config = dict(
    model='image autoencoder',
    dataset='small charts drawn from random numbers',
    train_examples=50862,
    image_size=64,
    crop_scale_min=1,
    horizontal_flip=False,
    translate=0.06,
    rotation_deg=10,
    color_jitter=0.2,
    bottleneck='plain',
    downsampling_factor=8,
    encoder_arch='efficientnet_v2',
    encoder_norm='groupnorm',
    encoder_activation='relu6',
    encoder_weight_standardization=False,
    encoder_channel_attention='se',
    encoder_drop_path=0.2,
    encoder_depths=[3, 6, 6],
    encoder_kernel_size=3,
    encoder_stem='deep',
    encoder_expansion=6,
    encoder_widths=[40, 80, 160],
    loss='l1',
    latent_channels=16,
    decoder_norm='groupnorm',
    decoder_activation='relu',
    decoder_weight_standardization=False,
    decoder_widths=[64, 128, 128, 128],
    decoder_blocks_per_level=1,
    decoder_block='basic',
    decoder_attention=False,
    decoder_upsampling='nearest_conv',
    init='small_normal',
    residual_init='none',
    optimizer='soap',
    beta2=0.99,
    lr=0.0017,
    beta1=0.95,
    shampoo_beta=0.99,
    eps=1e-08,
    precondition_frequency=50,
    max_precond_dim=1024,
    merge_dims=True,
    one_sided=False,
    adamw_lr_other_params=0.0011,
    steps=3200,
    batch_size=64,
    epochs=4.0,
    lr_schedule='wsd_sqrt',
    decay_fraction=0.4,
    final_lr_fraction=0.01,
    warmup_steps=320,
    weight_decay=0.2,
    adamw_weight_decay_other_params=0.05,
)
Rows from block 2 of the decoder of a small image autoencoder, named by matrix and row number. Rows with one number belong to one channel. Each number is 500 + 40 x the weight over its row's rms, rounded and kept within 0 to 999. All counts start at 0. Numbers have three digits each.
After each channel's rows are labels from the 100 images, of 14976, where the channel reaches its highest value: "top examples" is what is common among them. Only what is clearly more common there than usual is listed. The data: small charts drawn from random numbers.
# convs0: first 3x3 conv (decoder.decb.0.0.convs.0.weight, 128x128x3x3, each kernel summed), inputs 64-127
# convs1: second 3x3 conv (decoder.decb.0.0.convs.1.weight, 128x128x3x3, transposed, each kernel summed), outputs 64-127

convs0.118:455467455442529487509518511420513490489483458526474511511521489477454534515631534544525549498510499487424480442497514481474494503529562466464559496516545548472562550459504461451460446538489520
convs1.118:514583586489462457483426521604464469474554457502511504513505544471465459460496523509503430545456527483561513514500486534450519482510478454550469447505459529557440483545482482488451491515538499
top examples: area chart

convs0.42:566522481497483513450471527468487474520503519492514429516483505481465529543485496493499479450506491504505659472489557489524529487498468479481490501551449485524473491522583523551462530524477488
convs1.42:494442527565552522536542457492493476504530458488490500485521514513536481470478519479463531491497511483523393532544476515502483524481533515507455534516520466475502515514456503457481445429440525
top examples: items: seven; stacked bars; kind: bar chart

convs0.103:423462493430469584555443491481576455470446504468510603536566504481514479562500497524477533498488482439536479557490523517509574446463510489555483457451587487491515502525452415451476486510503506
convs1.103:564525534470473499458545496483478486506537518548449450460511390532450497443524535490487441534474504579488451432471512489504421570490515466439473460598496446516521553494494493453528520499515444
top examples: items: seven; bar chart; kind: stacked bars

convs0.18:493484541515478498458456488535479491504477549512498461572429523548460507480518531501458514524530537456490510484470460493535475497559523399452514723503539445423512443429541521464413442464426489
convs1.18:511589454535494510403515496533449481461514500536465538464504500514553524540430437546543560480460530485532509480513366434511469480475495499539456645491477504510496494531485485550506496425533527
top examples: pie chart; ring chart

convs0.85:504571489521519476491474477570467451494475529436513488444497511490501506545570480469501461472470498453545444475484436452548489464510490532561439564554458522456472485567494541371467455529456475
convs1.85:453448513503529466437558531461524542542517475517501473447471497496516510427505520539538516448507438526489501516426475477514505559466525498454503467480514500546488548407531449581598525452537478
top examples: radar chart

convs0.76:466459436462501535562508470533491445435507496437534532456437485551454574489501508430495523540422528400451472506477520435537500454484487455484512588511522488446488517544492547539446483522428489
convs1.76:529519494528430519515521539492460445422548569488497482492512488531540537478542524533402498452514484444540524527519525512491547473434470473539489568540483533517518589468507447542534497429509526
top examples: heat grid

convs0.127:664542460552482480468508494464487502417523449533556503521481555492493493466526504544445496505481458512508483483484508513477477618487532459476520525507490533513522460574496479451499501479451491
convs1.127:432461557529512501501488486505510468483432559474452467521558461514502531556511507441552530512497512493474499515493522489485523375540498481497513510544489506469490531426471502545494527497527523
top examples: horizontal bar chart; items: seven

convs0.58:543497512523521519489496513512555506500470512545495434546598477518433495471479529456480517471509493520503587422536575463406484503580429511457467483523472451446530451531513514475511471529469479
convs1.58:540508489496563466516480474494461503494498464531452533477453526530425480467475483568537437441506454441448469523520465457575524513413548498515468485495483515518462509440512494468567510481504529
top examples: dark theme

convs0.1:538507479475478475474455473487411502495504532472556410459489503480478464467515468503467524507514454556492613481471497534496498495500480510518511473492478528362574472523437443528546457475594544
convs1.1:487491449494529541554440496503561559488532477518427559539498479467533503515498519560490425551511489371440478489532445503535524491508468455463541577576404489555456472560520529492488555488479434
top examples: lollipop chart

convs0.121:529490458457523558518449522522509459528501480477546505446524499529554583514539506540528514549464501506542487536466467514444507467451494473423447492516466477476485498492470493503479405512529454
convs1.121:464518495481439502449530435488482613518443471580512508482509538533501522533506474553489511532475579548470535574433483534471527482404455481531525470460459458473539499529458524502541500501473515
top examples: legend; pie chart; kind: ring chart

convs0.61:465491457452484546528408505489529536475539521484470468488488475560537619528541523515511478490439513518533517519461460455505478478474463531452477494565418511470474525498440476483448425525453503
convs1.61:424487437479481582447493427527457589540448529541565561456519448515509561567508448504577485465511552549511575544435544492507482535460457518482506447551537514473546477538425478587492544504462511
top examples: legend; ring chart

convs0.108:518467494490483584511555499467474448463501551462491581462475460460585458489421452568539595572503470469476561478473488454554521498526514488487540536462569486515507524503521447508472487511535435
convs1.108:562512456400526449513484461463496569522466471507545411507493507525469474509543551421390429497523538541514492477475548557468475517440486502486452430529413506488453500485520460554481480521427529
top examples: ring chart; pie chart

convs0.113:548479590479511521505464435437419506554499492495455509583489508435496479464535528482437538481490561494525472532514482467507526515490500524516483454528524477558413531456483490500530512493440500
convs1.113:501466417555522443434538528602534486507533537505554414478529485563455482548459500448577453489543435501436537530481507560479474485540470524566538493456433513461510441526482459476467488482547500
top examples: heat grid

convs0.23:415497476482505578506532546538569544416453479474477561543492517510473461516475510510487579508468496492454521484508539441522559500488475521537503384466538529510528494459471453494508536534531519
convs1.23:509481490500517494528486452434539481547500564527491448459485458499457491464469468505469457583538514474518440475444471497436445466528516496409533563552483436425483459628461482508526430496437508
top examples: bar chart; ring chart

convs0.15:442499507516421515517521478430561450524471457542485559526463510495516523555472573535547591456462482473476465502449509489500498469438521581434453517559513491437581466475443578546444473520473526
convs1.15:562477603480516448514522493595509573453570481438523446475508510529514511546508463504472530497518454557528523467496478527511471554533451478602558441425464535546472530539492413478520445544483452
top examples: flat

convs0.126:502493496529465677479521509483453477456485492515525450517488511455511492489514486490490515431531464518468672454432536505500491543529507501490483509502504519510451483483516471495482466547474510
convs1.126:542432533439527402534532463459510500528483493464421477540549494501506524495523539476457532570507540392553493565539529482547530444462462461514515506537477525499515463495508581457544515394505481
top examples: dark theme; heat grid; items: seven

convs0.60:528511470487531516476479457554473512500575529427533468563528495469502511564519566477507438455429543471442491523517519427492452501476465527491526458504429545446512518493472450516434452480474445
convs1.60:534482581454489495460487572504507530545411459500436557504527524496520480426534452510449549541536454519538484488508502528522497430522520495443471564508508442539473511531556449451508468515581548
top examples: dark theme; lollipop chart; items: six

convs0.54:470525503519521495467447510536448457442433502539529507525608477523484437462486527479472469522541526539517498480473457451536407503385472598491557506540496497446492396503542447469478498481472505
convs1.54:515566462524503434442495499511542487465489461488462556455461543554407547499514468500497556496530467551522537570517442454532567434527438468469472520473472482527499538466459507543577488550407537
top examples: ring chart; pie chart

convs0.5:496526499454486474465491491490504495523443476536469478466461440579463503553562557499532418428465514528571434457446548508447511537526520572417460437483466500476509534563489501429450499506515516
convs1.5:463508514569495546454512546406434554515505531535481449576622492501543530519489497552445525533519499503431564522459471557524531480439519453494556449469546487523515543461555551482582518496512577
top examples: legend

convs0.100:558443498436436509521493468500511469505469478536488575486448504520520395515509563494530520528460495484457548388510462485536519487512487433472447403453516528551507493540484427403469484483537549
convs1.100:463521489556495472558528586535537539468542474455449547485564554427480530538492472502519478525516485524539477484525434523481500445446545551473506549499474455439541517492497531520491518519514563
top examples: horizontal bar chart

convs0.24:432513491502490496509496492523520501510531488533579507528575459517532513517634554482478502531553472496502458521539531460459496582552522453539531525522538468476582499500549448557526523478472517
convs1.24:489459462559497492523546502475463456455482507526456461510436541482523513543430476549528515491514510542540509461450467517522491340473442542483508433513477512450457491482515547473473481518519498
top examples: bubble chart

convs0.114:496488457485485499493455474484534556449478496554524544505463529490505382553499568536436457522509450532428425464525489507540442487482475579519532614552491493483497493518489511476463539499505485
convs1.114:512510436522533479417507471483419490520484504484478508493522504454526537393517490499613525460449503379548500523442492480457521495537524559509450475490427502534495583507449494576458427519514456
top examples: ring chart; pie chart

convs0.111:461479516518489444595516490453453476476442542537499541541494469487513465493517574487467387458554464536521491419468504543484477495481519475487501590522544491461493424451514445493451493469453430
convs1.111:544508476493530485431480541511471480518529558540513525469472558574593479556490474569525545509444532489462460518508484472517510441536503614501529575547561471494480537475510517454488463533525516
top examples: pie chart

convs0.93:484509518486509483532518526463549525491443492510493517534499502513536447540562548450423510437488488489489510496552505488498480521521522471551537552494524462510486481517450569400481577523567571
convs1.93:477495467541542479465483526525484501480516543505541483483439515494509541503539530478531494556483505541546427562457425511514554470509433534403502468525501514508507518491519468533514516510447488
top examples: items: seven

convs0.55:538428498446535473483403489476494508489479456472501460477539442544453589481519573491510544468507540558562572469453418535492449524473505561561541506534495481524527534545454442501500529539490518
convs1.55:494618510494507470529562483507499516487510470515497456513494506455454466510507491544527436447517517479487510518498507458542548413517482493391499447497534493431515483462562404536505468460475511
top examples: radar chart

convs0.14:468419477478558444500393449552505440505468491475475578490554591469536497495603530500538516457556476433500474473557535556473502482485493476494536495512522521510535443513463475496489473436495496
convs1.14:510606557516433532504609502458474517435532472552531458505437467572471511565446469515435480539420522542525519505473516495516475573503503526572457516512529474457513543522533500547541481486510461
top examples: flat

convs0.98:528552576505465533583527519523560508525548432540496527442484486541512524496515500539502514447520512499485418463471528415550484536517536549448490489524544542525534486464556459506492509461488520
convs1.98:535478458509492403434454535515478557524495534505525445439563462448466504522530536479490489534460464454506569485560454578518469467472513508555518520477509484462466497490488519522524489571516445
top examples: area chart

convs0.69:507555581497521484445604501501404459493523498598543416497546491479533463518413505536530493495502519483431465472455462545495417459504516548464484475478405545516488511488562461550468545537531475
convs1.69:522469444536563572541471472501466464482505529434447576543460510557469531530541494473522572418467463478543534537565486430480570513531508472490548505555486433483576471564463551496508518474490511
top examples: items: eight; heat grid

convs0.86:498455474477470572461501523533489485486469560593599423531496463566574433533508505438435551447484496529519505512524447535489574512557518508539488458518479565502467453480516476489453456519520501
convs1.86:535505493509537503524499469474564411518494508460438507479532503541605529469509549529522502470545483431460458577494496463479429506529484459495520462521448485563487542410548468455469461480518468
top examples: pie chart; ring chart

convs0.32:621472472473553461422462476474465506497462508490561518504520479453469563415511467486477477508470491498513577487505467505424482487505538446505547526498458493501507567472502483444457466446472476
convs1.32:469552532522528545557520514541509459511471481549580449437449518503483491576511538480454488486491537518452512420456595459502499469510456461437432460524540500547505499554467535531483471466514457
top examples: horizontal bar chart

convs0.27:461459495437446521469500454573480444443479491427555508444535511482486478500472518441501555552573490557471504438444457582515529533564526584520498508483575542498539495506485446495507465475553493
convs1.27:507495481485592455561523427451560546529503485585464494575522450551532526479515559575468477464444523434517467487504571454478527536452485437482491521499446532506436512521542503586494540528478493
top examples: stacked bars; bar chart

convs0.8:460468498542469600521538490459474488467465484501484547482494466515508487513532515505529474540490528424520466468550478524476423503532485515517508503555470495501486478518469466491477572469468436
convs1.8:519495527497525417503474467478552490558522430484420510514505509463531453461490472500455562469509482529501450540495497449487534510399541479447515502508538544414500491430536523529560458477492549
top examples: bubble chart

convs0.65:520474504544464424518459543493463526528485545528562490529493469514539529486507540620557453455484477438482510476473502482503514508491487545391548487512461503543448453552526497532538440523435414
convs1.65:477540471436576614441546538497522501507515446455419535483527559482466512496520502428498535494513535474494530477489492551486447461514542529631447469506515496499545547447501490490515481496547531
top examples: radar chart

convs0.30:454489501448508561418492466529427423525530483532481476529575518437459554486514461503475493516502466496462495446518646453501481488442496529496524401577472460524557532505513477500476488498497516
convs1.30:541515534543470471504513474439560511503432466539470475496508423596527533492564498493499546499558576539542524471508416528494529503582480441509457512473478509445442495464489516556556424582499491
top examples: ring chart

convs0.84:495397437470477514433474458359451439480445506498501506536528508456519405497611514511468499531544527530553515558545421438502501483464482520513519529559519470509569531451540516540479477492502545
convs1.84:485564488493517512477533477604478422480467513523543542425493484556459514500420494571505498516435455481452482465468505501487435509560527507513500518399481519512485537566512499499468498549482494
top examples: one colour; flat

convs0.79:500431449489510494475480493453476462485465457467574482508530496485471588431476509513494488567459495491499555487497441448524478493550488535549525544472448549478528529556462474512465510517483512
convs1.79:523562520508517473524483525452560554495467494534460454471503509494477469537543552491530437501545453551459499479458549519447524506458532450449520429543526467576471540518531557476500513444544529
top examples: horizontal bar chart

convs0.19:591496551515570512544565450520541462574515496476479482444428460444480501482530475474470505513445496475501492493497515475457438488505498449482544505439530452463482478481444513432413497509514418
convs1.19:469555514570499490474410535527528482454491504505511536513548549486470483506605468507468457424490527530548555520524537461546567502496505481512536442497495525493528471482575490537566461437565472
top examples: one colour; radar chart

convs0.9:600499551474541483579474546550520503551532504499517473524507455530492441550519542481536511472537531451568499500525514474469460532494521527412431508543503501424425476476495433495477462479434477
convs1.9:435515506452517505453493505372496487489488522535491420486515475452489450460431538480493551517466512487484505535537501522520481437523495450585453461511474504569566543499463594473500584487545482
top examples: dark theme; bubble chart

convs0.2:541500526521495475445494498495456517555477515538512451495477501477494487501502465543534527516538519455510485412476365441491526492513505571492471587495412482468533518445499486458503502453523559
convs1.2:388511516503505565526506467486548529493515493488481531520500462563493491519571550413453519530546478526429499507573498572427527471524516445514523475499532456543474463509481544571485467537469498
top examples: pie chart; ring chart

convs0.12:558422463562580524447480469509464438509486539497519436523473487511506489473510486492484494526535504540559573495519468452449513472438439510454477549521501423459517496490509531477490490515553461
convs1.12:500518589467469510538508407377534521544479547503552539473429462565445498560434491603514448504541529507493488522498500569453449471509471509543462481482438491475555520467508461516463524502467517
top examples: dark theme

convs0.71:509486480585517534468552530466480493478537443544620506539504508511488521569473539487540476461496497477359463529528466492480421524567548569547485503496465578426471462564482433506435553503522505
convs1.71:464533549477527463527456464491504582537450550458398498465584518507534502434514497582537529456519528505585543507454513468533580465447464531480510493527514466566505570417447534498529501524521515
top examples: heat grid

convs0.17:571422526438436478524459483450533513518479531519498499510561509503458561485452466491499446558529499511449481501463428461543488505479472470487497395427506549520521472519504474425518470486514544
convs1.17:446551516526530483512470543490539583499503419469512596551422538494540517519513486509483573393518524544573472518560497523511576484491509524503492547427499506538495483493536494538488479503543555
top examples: horizontal bar chart; items: three

convs0.39:455466478516496505489493428489424509509439481567501543503452549507446511470491485440517460502485488475492464430456557522482508461479490421470517527485529435518498397516507538468486464502511591
convs1.39:536546475557520505537513501473537528576523482535457491532517433502453476503446482585489553493402526494495537525503441431558484464528514468504521451503448458519528545513556491477549512493497465
top examples: pie chart; ring chart

convs0.62:432444468482487521522473496481449473494497510535528483543515507503487491438563495574477489438466468501517504479464510538500455461485497477487506523501495461484489487479514451472429455506478589
convs1.62:535541519516522541418592471489541485430489464463424528493490486565497535561526579424541454520522507453413506522485474473539579559446451511550457497501513522469501533465485550515501507430541461
top examples: items: seven; stacked bars; trend: rising

convs0.120:494507492511492543487484496464497501452504532546509564463521459537504501533541528536457544486484511539524568441469494504570528511440507562538532546498535530421489482502506483507485490521526516
convs1.120:524523534479487511478479571530569557517521402500458441530486560451467527453527476511493474426554496520477442524442524522481528540524484503431455491478442511578504517481463499501537519491542522
top examples: dark theme; stacked bars

convs0.64:506485444549518455461526452483524473524451591518490464518511470501442487560566465492485477453485477528473473529562479517374503471521499483505452499456503425499474437527520586541449503559476523
convs1.64:443548506533506516501581496517413445529500469525482508531501498522538552483393522566518564520507441490477514525485506457506479549415475491486554587537495522533469476450536495506582488460456534
top examples: heat grid; ring chart

convs0.73:457500497498524510474478470489396456495470440407519528538467546539507547500463466510484468512500478524521511564503457444490500485511484413529552508482383435491428439519540466598438466556462515
convs1.73:465560526512496529493536489449525532536506530478484463516491456467468451497533595462524547495557515517469515478488493507433549539499522557520461467478537541512527537466492499484500546499543462
top examples: dark theme

convs0.122:476506478459486460546477431452490513535459475413489528545490476504511549569553487552520491531465435543445444512477526508467513491481576450533486436479589432424493484538578473458444390484444516
convs1.122:481516512484441520494507504533524463496526452567518554559512472495486458398480508476475491449574588436466525465461394559507471509510439513465444545528488547471545539452466536528511533446548481
top examples: pie chart; ring chart

convs0.49:504557501520452479442529528479473511527459465497437482486462556504511461455542493513455501470480505483507494525495475532436439535552513478422518459410522529504531506494537465448489449543534525
convs1.49:512429491494588496538495458507503478457513541530529477574495413542462525476492522443537539515498477528469470526462550435536502417457458517586499485593499477469508499524474544486471477420493551
top examples: heat grid

convs0.87:507536480482415499493466489533450411579497495543494544530487460471504508519514495515378540483547516543497497535530634475527499514486518610469532401550457512494480391507504566474455489538479547
convs1.87:464411465512518478451470454496504458537470525467472473487491458507497528434544542476552473475427526453532503574466497496488518515569530591506474521463533520501460578505454422503478502462517479
top examples: pie chart; ring chart

convs0.35:517524434500481466479523519510500506509498544501561479509500469396484532524457462458439506468490491491447539452511506492514481519439482515490476516555506515514534481539570454454481488520454492
convs1.35:461498494478502664442479512455490488495514441480507443528532490522495551483510532489511477497515511534551498480442491534485532497523500517509537491430505439474411472484504537494537507519562493
top examples: items: seven; stacked bars; kind: bar chart

convs0.119:579497494494452535500461503493432438573504518539500467537479489476450498480512495542471455501556481481472475527468645571441479492486528534532501493469462509436505445512503611464456484520450524
convs1.119:532464444496531512470508479529508505511542485532494511536498519501544448558477478503517490529468494562501490600464508458517496475447475517480466552512525471433456512495585452432472495497546548
top examples: pie chart

convs0.40:477588513519559532497575506489448491552489514485469570519523543474394550511595494456515540492555494531501441475516449556540482494470488521515543549485503445544527525546469560624542544527494553
convs1.40:457444509497435414505446522500487494535520482533525464493502441461588547552448554582470453541463463466553589525496523448523527461512496505461493492514503500466468461476523487500512475511483475
top examples: dark theme; bubble chart

convs0.4:687521475504514482484511510500505511417448455526421504503486555553474465566516450411566510500456525508510492489469504521486475471560511451395537520541488489511528474521469441499501521482537519
convs1.4:376483473469469511474503511497460499530570455462512504492510466484514529418492512542413469513551450504484502541530492490525502553471491547567464491446507541496509461508535489426521454515521467
top examples: horizontal bar chart; items: seven

convs0.16:700469498450434586501472491469478500477566515448493509555511512530503569501450538515474459515479536475421554445477480467533532489482518467454507430522513540502481521514477438544504456527559505
convs1.16:398531463501545474496460555464542506537449439574550598487512496502563520547537514478534501475593537532559532583497498467477550498502482521541484585481544482455469480502536504481489509513470504
top examples: horizontal bar chart

convs0.20:408490484396472501521467435452536488435459542447464531501488549531518577491455460507525533521522490439487481506407468509550529475469519490503485491521497604531596484585505478470502516532484432
convs1.20:523472528504568506484536526522476514485587456583568468525517499513473493460542514462445456506549513486483514509523534507469496529526479530479468516438591437484512511503487527562482512564485530
top examples: stacked bars